config.yaml
mlp_ratio: 2.67
moe_every: 2
shared_expert: false
num_labels: 58
optimizer: "muon"
orthogonalizer: "newton_schulz_5"
adamw_lr_other_params: 0.00085
epochs: 2.2
decay_fraction: 0.3
final_lr_fraction: 0.01
Rows from expert 2 of block 9, named by matrix and row number. Rows with one number belong to one neuron. Each number is 500 + 40 x the weight over its row's rms, rounded and kept within 0 to 999. All counts start at 0. Numbers have three digits each. After the name is the row's rms in percent of the matrix's.
# gate: expert gate (model.blocks.9.mlp.gate, 8x96x192), inputs 0-63
# up: expert up (model.blocks.9.mlp.up, 8x96x192), inputs 0-63
# down: expert down (model.blocks.9.mlp.down, 8x192x96, transposed), outputs 0-63
gate.21 106:518559534494580615465539420514555465499528543534491503498473534556546430451465459446466515562432452507432436495495522505530521453476578446485511462459457507430468529566515564459457442481501472
up.21 111:469578428449519488468485527466474526502525442475469551520508404567468467446512567524526538504444438427442542508482505527545499530481502470469505526471537511473465472497520576485514506506440484
down.21 099:491605572557482457458492564569440484530475576536488561450498463514450509609516532535510518476490596524476584472564414444453529530560449456566517498494504559512395505511462486581476502508439515
gate.22 116:439500582511553525505468513477459490531491476501489406532497541539464416434463486584542507477517390511496474523446517490578513452488483486495464468525613472504458517471540479499548488511489518
up.22 114:503524476511556489620402533499515498526497454511484433441484570479506492489514532589500515496542413461469520481455458564565480477488456512498547460435515451564479498466553441536542475387548495
down.22 122:444492597488451520497490461546475486479536536535498525470539550464537533493468506475532542553552486594525524508497549567411546528522488459415458486586515510528528557535482534512501503438499487
gate.23 097:517438505590538537513507477512508428482504534506462469450540500503493527555470537495512574440501508493513474482459463503490528525492487507459515435534481472537516522422573530551501458514547448
up.23 098:471535520518509543477488437509456402436469506379570495514492555483487417494482475500505458487482510458495482515377544522497560478576550525508479551501516494562482558452492611553512493460496517
down.23 101:543503486546493543569488435464511491482483496547535511599507498510498584483551501507459492529538556470571480492435487443457479554448417426473518525480570525445507485447467468534496571506547496
gate.24 108:508481427556461436526544529457493502516489474519510486452599498504499499449498473496541480517411553483612568524406486537539458429447477442528512501446546531506506523536503541554534446521575484
up.24 103:495488491509479477475471442465528525497500487527485519551396475491464531449527544510476458405612429575470452505540500496497519468527485578484551525502471444463465467494412531465535479489462489
down.24 103:473443501431498572479532473499467535463507493564528518492526490453549497486510436486539434574449470558459562453450492496458494535512504414463495475558439523537496417457528525531553458529532437
gate.25 114:460550466481462501517455562508514552504559549446530532484514576495443430542525606474494484523517471500514506507501555464489521531501489506457439512484481483460441525517449545575546462529501548
up.25 105:489455536541522422503474447488535450473539523535476515388453481533465534543515495450449482479435520429446557571475414546510470518522534485486504484515570481492607461442475434485554508497550477
down.25 119:536529555459485521406550532505472512490497521526507516498626513477482526439479474518456484544532508544495524448535553515504509548485478461474515465467438551480494461508489570480397502504506540
gate.26 110:543482508564483529461463521519495510549510531426504602508557506493432454507461420544492507515569537540563511467504516473460425457538494526447554458477520461440565539496517509464425501402494527
up.26 105:563544504499435496469487457451571473483478518545497464487453472502538523433477548487481467469478504570472460483534490406434498551457526534567535487468469466576513514487481449544571524524439516
down.26 085:507529552490555510489520561476464456520505461477502550505513541506505619570478569516496532531583500509435402524524491461464509451537559511524471481543517471450466509536459454483417471491536473
gate.27 119:457554479514442501600501531472545486511478411507484522409543487487393500416504511516515471518533572504508474499475513499515490534462435489526499467531540431460536524554548571504498458511554495
up.27 115:522567461482436476558531473486565559503510455508502575463503521469366504544542531415429471469487571529442490534475518474500487532514452488527511476495473470444596531554501529464474493481577503
down.27 115:508547375506480489513516506500506569469563472447554542429533435531477521499510477440418469472511608489534483498545476536519503547498462528528480535530430444516617481592524575504471465570527455
gate.28 096:484503503511537438486477500494498531456538537547514525486499447539503525564598459500525472499488512416503431520572462451518517458548500523543461505552525521455524494460508485538442466533442438
up.28 097:478572448537494469494520474509523482529525477500435470454537516434494498446456511474505547497488541611528498462435509505537489534444492448462486485515482436517456496536515525469542493508474509
down.28 100:459484495480540494510520485554421491544583454486473508461475487475463523521510443574450551486585493485502529505404548586522536498469479531477490460387492499478501476448496456504486481502566488
gate.29 104:487506481533480554530458419485498488501525482464428472518530504546536587498444488496462555510466458433525503461444521593516504505503478519540533477540536478476479471443480525542479481553453431
up.29 097:480554481489449529492436482488520436512481516440473473554536427488588518494551446489500520471442529455546543495461439519559562521461561533565500486511498402488500537573480480500482551534500519
down.29 101:495508477505539450561533476533530589513532490505514481538506611439465529458433488453469471476455514489539464514465479513533457469499472482521524502514519517473461510420527509558437470413499476
gate.30 104:438476488490480517470450513445535542444452489478457519497457549583435472506527520481532472503531481453485578499429512506540543431548524427539427521461511448501469523524521565529514486533615518
up.30 107:566548499484516492521573464503444434463537471488500473480496470441542548467486513531569472448434480596499440479549467510510519532560451578458515501613519510553581514528510448509487518483545502
down.30 106:477449490496459530457459502585576507507505512533531510474458465545459484476459455415473547525433538474509535522507536453564514511403560483491466493436445561449542517528483504453526534475520582
gate.31 088:446511541496493520619540527514510476547513453491476496487476523526566471487468554480496473400499517455512505532487470511541508517530457448559446476588536454629403531561528516481471518553504382
up.31 095:555487465421479460450446563546457461533512475490453475560448577485502455470470536467505543483540450551452490537507446494512491510473518534449505457514503614544485490456432525497529593513563479
down.31 092:523479488477501607484570482514566516457506482514512538488519542490472459479457480516433414525508464514529492520527526447481467471547481445573526549490614519465409514495511505509432501493473561
gate.32 121:416443538483505494537456501561505512528513436455567497446452554535512510496448470462471548514498476438487638565499473522527470504473458494561436457540517520553565474422501500494453491484486458
up.32 121:533453513563528476547506505499502497521511550479535518493556537475576484495538471584505520456497497431491564515461530449522398507407494516532538420513526533522467478465532510514422509502455440
down.32 111:490457499452403483505487455453505500450449412463491482477507510465447501451455464520545524542492499499444523491482448565465464498457437513457542472535550499546541452559468465504444474471552521
gate.33 104:487543525544579545463517526585437525471492503496459550542516546472506521555495483471518478547487530464470564514519522472465469447508487429464510468510478526454453529498542513458565499579539535
up.33 099:448457423509446528493505426436460412509495456519570526528536546372511498476453512485484598492518517518556429504484501486491540532499526516513441449571442487555435520488512539470479519484585565
down.33 096:534485474486516612516565476579503525505533498473513456526509507534432541514530514460523446520506511498519487357572494433513475552494509473472468445517473557526539443510554489482473442551487515
gate.34 096:550503514516569506517434492472505479538508528505440501448507476510463524569463516513537563511614439388481462502471534459528473498488460545524500507536506476507455511545501492460541485536510503
up.34 099:487509529533511513534524490503417437528465575510472624434547506559452480514455514457469525536538496532515532553467535481547475429527484528446504481505562527527488546511471508490486450536435439
down.34 090:431505494450519452503552518481488501529410462558498440455505437524516518479516458547493492470572465534453474517455526524489558481524501426511540516559539521530455561532455499481515500524536601
gate.35 085:478572522500590468502533542511566513517485465475454561455455488528484491475524523545484478474454505452451465493455522451467526465509539523523510541500450500448483422486548553455498423583560530
up.35 097:460452453469569561519521513471523488429485499471552561560468545544462473483494435468470593564548468537490468471521500505452543503429499485484469543454507533448468424462411511471546544519491419
down.35 104:443478524495463499497549495473498478493549538559505522486494477491472550493516542486469519503452561523544444582458529474478496531496475480464426471534527534598514437490447521511472471481502522
gate.36 089:539494504560527479509522516577524551529467474424497492465547518506434462559508491467455497486413464531583496462464473486544490506492509529432462434576531490490508482555531522513522470486471409
up.36 095:478443538482492545449502525534518476601522448527515465562505485452459527462516597473492548531445535452481494480482454546484458419389417468444532489501519524498588445449556483458532473459548468
down.36 104:451515523527466560594533461515408581503527553508526517497480485530483564447458533409478494502527468459480480591505465463511532512475510446460490442501569474495497529538502430553455553540510495
gate.37 091:489500536497497513453494529519589511551476506514388512488484518521479533486463504452518445490487466447461487486436546473550570507486534486581483507513498511445488468557569525492466452443519492
up.37 100:467511445548527526456505504472511434505450568512517456490443525492546481509503601552500447519506465499484536506497472454585519467519522520520487565455538518455511464520525503480454450516491495
down.37 110:490449594482454468411526568501513464485570504449442510511479489486536493463503397520451478495471506476457486488548507504477533574558530483492423490505416502497553464500523518529483522542512513
gate.38 090:554464554453516518501517438550436469514526550500463531505553525515504532421510548551483486547456528498490485528488534508551551477515474481459504518479469540494490497506489555555434458538516536
up.38 095:441567560558545531493468461514500593484489535464520444517547423508485439519525533442509475520517461484457421479483499497482468474495496583456457541539445510437423450436449471519514565494569490
down.38 094:570446506450455490493530549556505517507541588514516552570526513441458438489437523477472456486463558435541498502518494531483538527488456476539428458485515526472442521408469514509484507493462535
gate.39 099:464503548466514499425501503496505552491516413543467606486595515508459469403529405466535456513441568420505493491498494517569548517508496468507467421480530454559565471572471516513506518545505521
up.39 105:455488487498509454444485495524520556596519463408552519533539451484534551454490388510534492542464517495512463563511441523488560506485404519493485457508595446495485529606510491583543575520499502
down.39 106:535463500453544481501397561440484496392580451512493441466558505525491486494494543528496505491535507528494506426498541544531493494478508508598469481465562553507510424476517484489378440419512475
gate.40 117:467526458461504486477446527522552502519524450475522462504419524485533541518523481484601534479542431485528488538507453566546495470566457546510443500477426473492525511508495481552485484518580493
up.40 106:553496532548483518490536465479519524528451531504506506526514494539494434484437458523544524489441514466499477499550472507449496563452560409527579513507585501517437534551575498489480465483482464
down.40 109:421497548524472508445525484476403526518522460479554523495472429518459504488532489538518586520590463555610487466534496542468498508476464482429518527523535499429449525477480494475485538492506475
gate.41 102:500464494478490457521512507478551549509561414458457470480472533482497478587498401489475542444445558522543549542485526528479458531485496503471432489527540489575521499437481542531529457512494494
up.41 108:516488464567454482471508538513486518536542390473416471495518438530480459575531436556411501478530483516524495557457575463472422530461527509542505504534521487572485544504502478545535416496526406
down.41 096:477554480502538540497539436513509607560470484469557537534506500367548573504467472508555478499473583433541518427532433470484540484434537465518457496453456509455452512502470449487545492532519498
gate.42 089:498506544484474507558548484487562445532450506582520547539415523547503451387485508514521486488517530492533481527475568513589555496460474484490466519446552518478547424529505529486498451567572491
up.42 089:510548467464453554465520454448582484452513495513430561440491490505540444442468520526510536441446554498528489577488516446478595496511532476551429498453488577543475528503532480481496456546544559
down.42 095:528509530465540432474571525473429552475508575485512506488551473474541545527425588488496483541573497460585481481460527532497422491538545462494489572436483465546466570501491455491495505526452522
gate.43 097:509459506437497526467507582505530426527486530466532549465487507477484512491441485568511532478491485519473482533495581457551499512514508589495520457528494473571573508509534470472448473493579553
up.43 092:562493491527466542494490554521530432494524526521492525484577518470500503407473429581470517522461463583450438471512480506506479442457541569534511460504549555490502469504507436484434501534581558
down.43 095:476463433542508523513495489512413467571544548459507474552503430397518516508529527415422532540518560531482465572577495500514505497575535516471461472490484482412502506468481505467534457477505568
gate.44 100:447472518574469504420513478493416569517426488459490496520550563504504493538485530486512537482452440514539501496464447513533476504555470467537473402538515519439434482543499560455487424489605488
up.44 102:490439498499592493430488526547464538474462478444497465483469517498535520449498503511545502451479481456569474403458480530509445449530511481581552438521478523510490501567495517523446431584503520
down.44 103:554530517536457512503480551425493481371478529523498471541530598482460492460494419538461472577508476539498547539463471466439444512482459469537475551370506458559469495476520442506499576592566471
gate.45 112:544504529433484531515431550544510467534575520500494466548506460469534481550496565495563487516497496405516578503496523483590494456517560506587484466418498455514506489532535484517508444498440519
up.45 114:502521426491496492479528453459523550497445495487502517490484487474529557546498455482404479489480565561513488556575504495449482564560512528455491464554503584540510476492522464546441536520541453
down.45 112:507431469535499484523419497438587502538424536471485446552483499528542429489437543513490460486525474472524471508476503484598509509446577467556468435496552508475507549497519504482469535542551504
gate.46 101:522525505488472520516519513427436470604463489493484478540479507456510531535509501608478492492494480645535407440538479511468409472551512488525518494515449456498478559474569526536495522511496427
up.46 095:518492458457458527492427553499530506524495595474482474495474474515571513460443444461546494521499451581496405465524455484442428476519576490518530450485500442486524475483482460469479490448498507
down.46 098:568441501570462508527561539451570503616556425490592478542478521489510544501516480526527470497468492492435489484525451542552574483474577484502529537503445509510479496496493481507437492596486446
gate.47 103:473480508557531538578474564498498538536500514506501488484468476458474482480488465445504484454478503495435396476471446501481500443554570506454451582505521514520501449443510467496517460527479544
up.47 098:525586462525505504502467527540558538471468509508464488488477483531491504459452555488506533462535391502516508449518465503499459419457520526470546540480519512509489467479527499436461477470483540
down.47 090:413464492489521458517477537512508472523522491457574459489525565462575473444454484469439474509496530548464530465411473567512500473508538496500491478432473515540431485528539488545472456518437475
gate.48 099:421488476469523501502466514522468565587572503463490512474491505520540466458558516494493460488546484474495497481476440519503590503478501448507487506470493499529427539488567507525573532532507519
up.48 099:546506500535504481534441488508567513520542441520549544509519494517537475579467477488509500526514472565498516494543529514473442424522522496475505583425502522510503448476485551491511465552474474
down.48 104:496461574507477468448505479487478484493445526461536500536561507568476440509493508490512535513494595497477493529500504409543515569522475459466474504477503516464501490509424520480519574456533491
gate.49 104:442472411558536570599474504596462477535509483513508545457533529585451449576528432568459549529531476514489533526502519578422483521501485564463498451581485511539576492459504500460424519473491496
up.49 107:490495513583449517531457517553546488481478478485543517489493528519494532521501341496523554550534520534536515445449518547581530528529521506447533513538506478492515459494469581487516505462573507
down.49 089:554470453438598479467473478597488489480507466471549561527432480485510437541505470519470514501472490485464552469555532566522502503393464510490465462564491488521472437557529476554512502490473508
gate.50 080:494473492493568517509570399467418465499490480494474555552453541493524474523507506472569467480476512471485499574449547530573523482556553494485488511508547474502478498482594565542566403512458444
up.50 091:373540480483560484574438541504477454472573514475513544460605623514512472493445489370548534470523457484560524517461496514516481462459536417504459523496472502478497460484482474479445561478477533
down.50 091:459509486573483459553543501504524559555495500505528436491482445468541487492477471467520444425569504489466560535567500566493470506509524515531515488494501499495553549438464521460538495565492563
gate.51 105:544492479476530480482494498445512515522525448505502478560494599506596502436458591541514504419545567470448529518569548495520467480477493446538461416476570433496420497506570560414463465498534415
up.51 108:548402468526466468503441448457503445481514473509476498451491558505577469499480554468542487536517541538543473451515547453541460466485534444498446498497541464542422592433500457473541467459522433
down.51 107:510493530505489513515496468498465535444521441502506567480541483429581515512545473473520493515472581596497517449561516544403501532502509544482440501524454558481554590497491582452509498475546481
gate.52 097:497456499456500538568555489534542462533482456472490475519475533513504422460489449461472491475495540488473482441582442494527509555522467576445412503484481529487483537494522497548452475477469468
up.52 098:518495513407465488542554486543471522540429422483522468527480494458445510503469440449457504546431444522462476411558470516483501570510520564486443481545472481522464557467536499551484523500556540
down.52 099:535443524523526446450478469523474512474520508513460512551567481536551567531517556448450492417524519519574512533457549548529523483434535423457512498478437518552589485452454504515500454532506513
gate.53 095:556516473467455522508455508555509561518513535518466502599556556492532447539555540569494496434459441473449499522497402500512513462536479564493454514502489532468476488519563499530480468530525493
up.53 097:427508570448500511577460486467562409474433452526478503416489455480482553461512497484499468526462529540480536487496502444489567492479443545543562526471488478471536520473478516488524552478512544
down.53 102:421479536479520406519480484494548533479436514501411510514509552506559444465508509474523456528494467520501544517446543486520496544441446417466512493499564504466518462491470511466501554504468506
gate.54 096:498474602513544533593481540507493489509550458505450475457466463549420487444464487528541513523510428521493525545435520561538409462465476532507488482517514460506418463550458520479508471503515520
up.54 101:535469526568434472563469471445453458506512459536463452506558539503468487497442472546491530564534548494478453494486482497559493522479429421565533481460544471542448535478541543463557492458513472
down.54 095:385612485474513514546537485535468502440473456560508506442485551487446496403525564531500447526416492430497508522455518522416484581456451502451473473544551548468548529568473499506520471491491537
gate.55 103:453530582482483555516523503496545536464557560570533567481518504457467515475429454458518414538514498537546499520513516502528457459526470464494532527447516522531437533484532506537493519456457561
up.55 108:449513622488484536494496476522475552447558520592532574529533466461475480509388463504468409539502506545517509548499448490530485530554460486509525552473515526476446491507501424512503499424506565
down.55 106:555470481446557511532482508483504493515516489519509445562508546425503517473449472475501509469559427493440490491489493561526503388511583515446528473436486508438583557491480570453499512496458476
gate.56 104:498486470547507404461551505497526576527530484504490508429514462577504466506473502489519489498527479557511555482510427505462494541540483450478590485528467460536458506459534519552486507547507468
up.56 098:535463361481457440510453499468496480543449522429480485522524532554569527481492464482478469542481472561571521516435526487517560482486479402544484498458483424513554500494481542526555568566462542
down.56 099:488534502476445507556509517460517542452565453469518512506547514521511511545530526467424522540465505496518431531498593495474479533509515565422479487529471543472518527519460521558537518516550524
gate.57 101:504524484511509519516459459499554530455592478502476550487520479487450515584480439530576491534481538495444518545432518585474452498439474502433510514407543536540516547490530538516485435531469476
up.57 102:452494498493591513544479514481491494520484481486513568452427449449459430550555403489506483466526472493510488461477582484519493466596530454478479543484507505541546561519545553619554561493502454
down.57 086:511496424506480537437490488490489550539433517517523483502488445507515428604526469473475524460532455498563537511461488551502500468409445480491499413502451494547488469511490476473478484485488488
gate.58 097:499526472530509491509462489443577508538526500575466518526494508513472482503544478559466479521521564446526534573512500481582466497508516483448561499483527496388408443490595488498524408508549499
up.58 099:481520509381495506433465487577557569425554533514534486590492484560520484526487491547488469566345410472508482485559499497541496540511499496492454475478498489493534545490526548503494483492511497
down.58 101:463473481601483466490534457479474439491533437511492509534505505524483486527528461446461499465490503513509448537476527514518530429581517483426555559471511477562565490479458505563534478411529538
gate.59 106:456469489536495548465445505430505529534563531505523449520532535499460449464522458471524478456544523519530545514440497570523455388435488561514484438432525535495454500473541564512473528540454489
up.59 109:513566512462541457470545493516493524459426539525517523524454501519506441551529561488536453493443506544536491493513465445464542529619507541489552479511540457452475539482458548495516467451533534
down.59 099:519533415533540511488459422476523493510505550528489471490494454502520455503510435479466521532495446481566471509468466498537580444479447541469501480581444604507494464476501507521454498572447526
gate.60 102:536574508530535462439486470528547476567456529462493456524526518493503519535495521537518436515507474492522521486488515517532455422457513537498521481451486445502481473516559437507446490530500462
up.60 102:557494476566520537464530488524497544491499495462541436546482489509526520454481465453487501498482432546509486523558580488516552499515506452508463476477471436527505499560512501557471452469461422
down.60 103:523556496471496465508464532490527457484514531486539554521488497487573466548460479502518401525477569502546516396507515455607454507475451569504460508479484543548500464493492463446497490544486487
gate.61 099:443471476525601499530441464642491510578557490459439446530564498467461517525451524565539480497441476462505577485527500552521491462467443534506511485478467507456430476478515545550422436592458458
up.61 096:554561537400489549522504486476500526540441489518479568518480557458495520441489508409522514587481513488478490504528515475518488443495469452547487487546539525537496526518440580535499500373457526
down.61 105:527486534504447472410439490541523487467434452487494468462469408479510451488490504539523465413543427454570462407505494506500520463475513446558561528507503586503461429497525506431522479445516504
gate.62 101:512450477485502508503528500481578520528497478528547463536500460552537486558479453425457472435473460449475513520458454433498547483541504604499513559476500485433411470411580456554431468508469461
up.62 100:470550440517492577477465478480473468528430539458495538534530475431514487584535521492534469499583483486485486525513557510489500486506502519546423501438489495513544500549520515566523464515479456
down.62 115:459575528516475551441536452483537496499515532517515490497525447528506475487551448420511535529560516528576440564545543503473526532582444503505462473582474534422485490520555525532512516485534501
gate.63 090:458503537526547454491522502520468404523464463429464491500571571570468497539498488580500474469529454519534540494453543461528481507480521485473461428523491394436570505511482560555480485527508476
up.63 096:448483543526483417509560451481547511488520415520515512467476483490525616512476516472519439531506450532448532470421502529476456517510491562524515534501453487575501468446482607540472435462492519
down.63 100:564553476471458524500445494455477516482479501479430524512524551459478461532529503503450550421530526550499535460480497448569520513482541478484522487561463516491471450552535507510485475535574489
gate.64 089:454471464568470496454540543512507488479503437499530497499513475577530484606519543497501466443551445517457457496460466473531438454514466507518416508505403409446516461575529435479531484527520504
up.64 090:484539477472542531524495475455536449462412543436526556454473507529521547503496481504556499505505495551540567476492587452491536562503465466453547498454524517464494501445490495509555502468475536
down.64 096:493512499483425464522474541536492575446519535552521492522529506417513482477496491528488517502549547499492447524415513532475513545482558473515518450606564469539483555556508518453414499495508520
gate.65 099:539478514450512505457545461470587501478588496503498567462555490468509434518504445533466497546482499521510460434531488483562569513582558495519553494515490440506527540506503446513492485526507490
up.65 093:482538435567492555514483522507424547499415523467512462500462499558526563502475515423539480400493484469480500613458485547451436481423450509480452515527508530530528463500476553539438510517465499
down.65 103:489453480560503503472518460593522467550479546503521511507543464477478452486494495569501542559517504504536506477469538485487563550426476479535524520581539462549445465492495533508525431469446480
gate.66 090:469536484552515511552490507497530469535521492406480470566587523532429509493527488484494527529447500510460532456515498535531435499532519407467539458479490437444524473507501492469463434538476535
up.66 093:552443500424461492421531501482475528512510557544515553545468444455566499489527516452529471521557447436534495491507557423528563505488537513499486484485519579536509499523501420559472514480492456
down.66 085:434496482513573522516504505530563436446399573482517502519527527521485539505479510559536500551454464552394494546518548478486471457487513438474480477555527491520453484572546461463448512479532512
gate.67 098:407495502480492479408456485532485536486504482533457489483459552526477479492514505533488497522497506393566471467519502544595415512526541481527452458448492498489492563505481532521553524483542554
up.67 107:568498506525518431415484482551486585493499480547373439495429532467509493580469607502479480455543495429544498474524515510569525525465556491497528515560477558455471591486470501492530520536569476
down.67 095:427519434503474499523477515433474501457530462480534519497524600482523480479467550520496502566427547461450469528567469489527492498545448481547444510437442604447464495456526521476511589508537524
gate.68 102:425517499508530555498457462571484503531511493436531547490539541546467507534489440540501468530452529403521616557425482522558526531500437506430523525467530531445516508466526506479525472530538403
up.68 103:500472463443508458496548545485490468464449472561502482560511482525521549424521580505516495435485579577456497476471498531480471472437514501541461481466495472498454491569468553509474537511493557
down.68 087:527506523485550488552525585492478500473497471485450498587513498484555541508501541533475482532474526488472523509500469433485545502459538534575519534481514498471485484522474401518471429558500503
gate.69 093:497495541557446580530476539533516534486521475449547463544534542542479468494486421558458550522457497432530424543517515429433610505473528498439498583489517487447462461524526490580542475507461507
up.69 095:548484467485529473484486484491566531444540504527550449574498498463533578481547524454573554517572551542538476462413546487532479568483550470501483436548424486491526534551502460548466538517516493
down.69 087:557514516569501491490491525484538487538468445546505417488562449548489539531468422460405507479478498470449440460526569492590532446502493474462521493554579527472411456493522477488537576516506513
gate.70 117:520437474554410491502431452496494494481512465509460484526489531476534511509439503507500421514521579520524482438538502493558545520475479516567438499409476512568383585453555532456549459523559387
up.70 105:516579464390544532457578518520478525575502529528514505483485430499474483515559488435470506513469451508568529567497486465495487554501574470481543559560438537409563481493451445609423519535444508
down.70 105:394564553483469554506465474515561510557467553500531478481476484496423470494538492472510531496489400498509553551442457514508572505495464466458535497464505494613509477529491440511538476524447608
gate.71 089:438464473478498474530535490505487517469474447465553487487551518577490465527595508554431554508440563449507539550468424536512526508403482505541536414534525448461507548511502447455428526476486535
up.71 088:564572568485500546457521517519533496515512565443505503510439479461533491425481525438540473504551441576555451494553502484515487506569497495474487522478457550551504471471453539484555448504507480
down.71 092:541475479516521577485511491556551497508432484475603491525486444633559481583563551468496548478527539477514589512546479477484500564463459486533485436535444438518533537490552522478461526636498520
gate.72 098:532475443549520420520476447512540446475428491460456414412499548497527510555502503530571578536523476481478510539499542482536509541460472499523529471446520473527508497486550466436570520474425491
up.72 102:565437558517537523501490432554516505529505470482517442495513491502500418457480540506519522455536488531463533545401454431529519448507478488482447461520547519533530481529521580523571573536568552
down.72 093:445487499567509495546441470590433418481416544508427543430553510436530483547502482535534480501553473581458525446523494499456515463428479465492520474575557516463492414491478453488485429437512517
gate.73 114:470476521518479513549536490481517571520544467496526549439445529529495549449525480530591547517526503455497515533485467509490554493475493508486485507398423504450492519447550550483495494475536501
up.73 112:532518575427538507409463520420489553482387480480525438502481543429487456469517527542455425482511430519601458483520512461576559519543511525545544572468501522477456530545430431529506496500488592
down.73 117:520502462496487511595529453464516516542516530466501548562412455511433494414518453447504479490559511501561492484467501488459510486497494502559532477452535441501512507469515482478427459460513496
gate.74 095:511422489512535487459519548537517463502508457499503507490450471514399526567530532497521570429471527488519492486449482497486459455479506495507506482574490508535514542495510546482572465474506448
up.74 091:480507463491551474488447579501484492581429471499497481503494502495445551502565486455557564467455574558559498496512508503489495422494477541486538420508475473499479518509549593475553488425464480
down.74 095:517521512542473482563534435451470505562489467490492480506520537502588463460515591611526517489507519519433504562513496450571493539476545462428484513446509507543511495544527489522462560520521463
gate.75 098:533448463479495510425546576533549401484485506543507467495483509546494435528487496522531407497532492540477491496530541475534523551557518506456527541507531528490477510508447572535509470551507524
up.75 093:476468410468504465487462541449525528473588538515483506459474534504428524535510478488487490541511531510472429527454581523476495539467459489421463560515438522569575551489435461547537503529517530
down.75 103:518444507547451451514501490477562509506536477493494492472431462541473406537487585486536500472486433422492496546421491479541401471456553482577483564526472517405447499462507526563475506511505470
gate.76 094:452468489475546568476572556463588497472476467519518465487441544492487540475521545536493524584506445545493559468462483476500534477462521432528505503503510457460467428602479504515502482521583548
up.76 097:509506442528517487548505488525463442461443497506533455395560495505493509435515543524429504510522504543499492477545486483534472551442551448564545453524547527511506483526478514540551512517510486
down.76 100:551480505519452522504492545515513507540525471546567505547583529562515461460503425498539519480462547453497463542445545469466417526500508469477557490507531478457459467539548426503546457516439502
gate.77 102:428522462477461494604543498572518513523507522478516490478543482519560558518515564537517486508550465490472525490510524565495472445493418496459419592456502488508502498525530398476406463447475482
up.77 100:418482506485415509551508558547506405567531522474506504464471441466537553498468559520532499505497493543578486522440487523530403476538487559498447585419495533494477533485526476509422488463409526
down.77 090:539556575469496417465442563479478460492544495478578482507482561535442515488484541441547513490502580545472490510539531456517484552440510469483498481414448482449545611479514484458593590521506508
gate.78 096:429484539502446471525574503520522481440559532530464511433480467519507522515547465496522470470503506441507506492493490512532491481473562461496472509490509518484477459500468463582533464504547459
up.78 099:550489421454522428389497508539565481530432452423425512544496487447460523447482563508499492497528448511515464557546502493500488479452417534520502507551535478459484505529526529464511505528507538
down.78 097:446458460531515572513473439557473467504508514511508591538561508530530469410448485399550515533460538473486462511457501527483453513461488456481435476520486526522473482539563542471527527563550490
gate.79 100:490442545531495471466525446501511527497443466486493551450468483558557479509484551576479459494513488479470481406451517484485461477484455451578465441557559444503424536508538459507518450506496487
up.79 096:463483579472496436469517552529491511568454446492514578448523431540476544472503490564521583422455443548478520457471555567477520478503448524456456443530507487499468463509484502489529504492519595
down.79 106:503394465580534485483451579478518479556493485548458496529436494555435523465498512557457490454563462476548533558432518488506537529421559478476473478489585497479442485407506464473586505500488549
gate.80 109:557500501428519543539536471476561568569442471457537485582488483543545537512531497491458511503464473429498521540555452547520461516549525487511560526579500485521505540472470518459541495451527554
up.80 106:478489484455506483539530435487509524478488505468471533517522491527518496465480525504526479502465530545467517535551493501487506522471520578514488516620508507524470519512494540433477438515565595
down.80 109:554531564465519518539497497437489527587509432461486464526526511503466430509524541489460518399503499453519473477395531422515521456558515484450505490548488475481469490535464509472559453428543463
gate.81 112:405474491476549519505514489512470554480540523476588414509489523453535469457542545479493506499532451475452512487486507479518549514472431579493483514609482523545470479473514545502533454537467489
up.81 107:449515496492579506544529511516485550454476512516595446480474526459519455478532521461486433499502447454530463533509490510524572521518491514510519543515490537601470511470491566516509461539471469
down.81 108:541539537538486479511520499563534579501534497424484507517541473537528580504460484529510519451485471523455460572504456545533512459488467494500480425450439454518614531490480510558479494459507430
gate.82 080:432480436426490515506555533498561537533570530503490530460435497488544559528542532568496481520485434448449546516491511517472477494502528474452549499447561466541582501512550509566473433485435418
up.82 085:568537493519503532484451462552446458518471468453491421554532482445479481455499488480525531571507550529593510462523448460526464484490465424499477472508542526506565481499554542455496523515611585
down.82 097:459488461498488501546514507514465498496427519557483532492504423536476476585567494514573496516520463408502596468484500442532486490474539500498523552520529439486503492495551441519526533482480441
gate.83 099:456480491454448481465418445580498551490451513552555457505482487561466498447560424552518471412466554452542569540532497512543476486483454511422472464478487452489533507466508542482513539526463523
up.83 106:557507520522458511585476460505585532539491546506536533528500470520538506591498491480499505459465544496507516448531498597490451437462544460376467579478414519571435525526523523529487497483483480
down.83 093:539498481467521446506523468525467508466464491507446502496528461516434405553444425537491443475458463595484474534475511498465474536443554472521537503514481558414513472491485550465498503470501509
gate.84 094:523472509519603458482485495455560470494589542496489540520487505571520506470549515449470531524481520544530499431454453533543542439555512548525475432475422462498480582536565528487467500588598524
up.84 090:410463491501440514500473519477480544489418469462522544430577534456469506406492452465507514453522508506453518529524548489490424552482534428473495552499558555538582467511492522450534453427449503
down.84 096:455520459566502507554560519586492455498495484576547479532524473457481482522522443444451541486497514511521527471460514504432558493540525528484504451550436532521523572555545529489517529506582501
gate.85 095:502488510551498455519522545538503535527484541564399411496553518487488506559512549524469532498505541452454530533499481392550513476417504435535541410491491493552438553434520527512520504471572465
up.85 089:535493497538474497517499503462467507479476444530435428506523526501506568490554474448512539509470466446496470506493526448592524497468517514513490496474558560517507558461522536511500493464512517
down.85 093:453491479531441584516533568423497491505490501453476585551499508504594471436519561439495467533521488526502470490475482497489569398470449525454530482486476529506527448562470502433460503477472575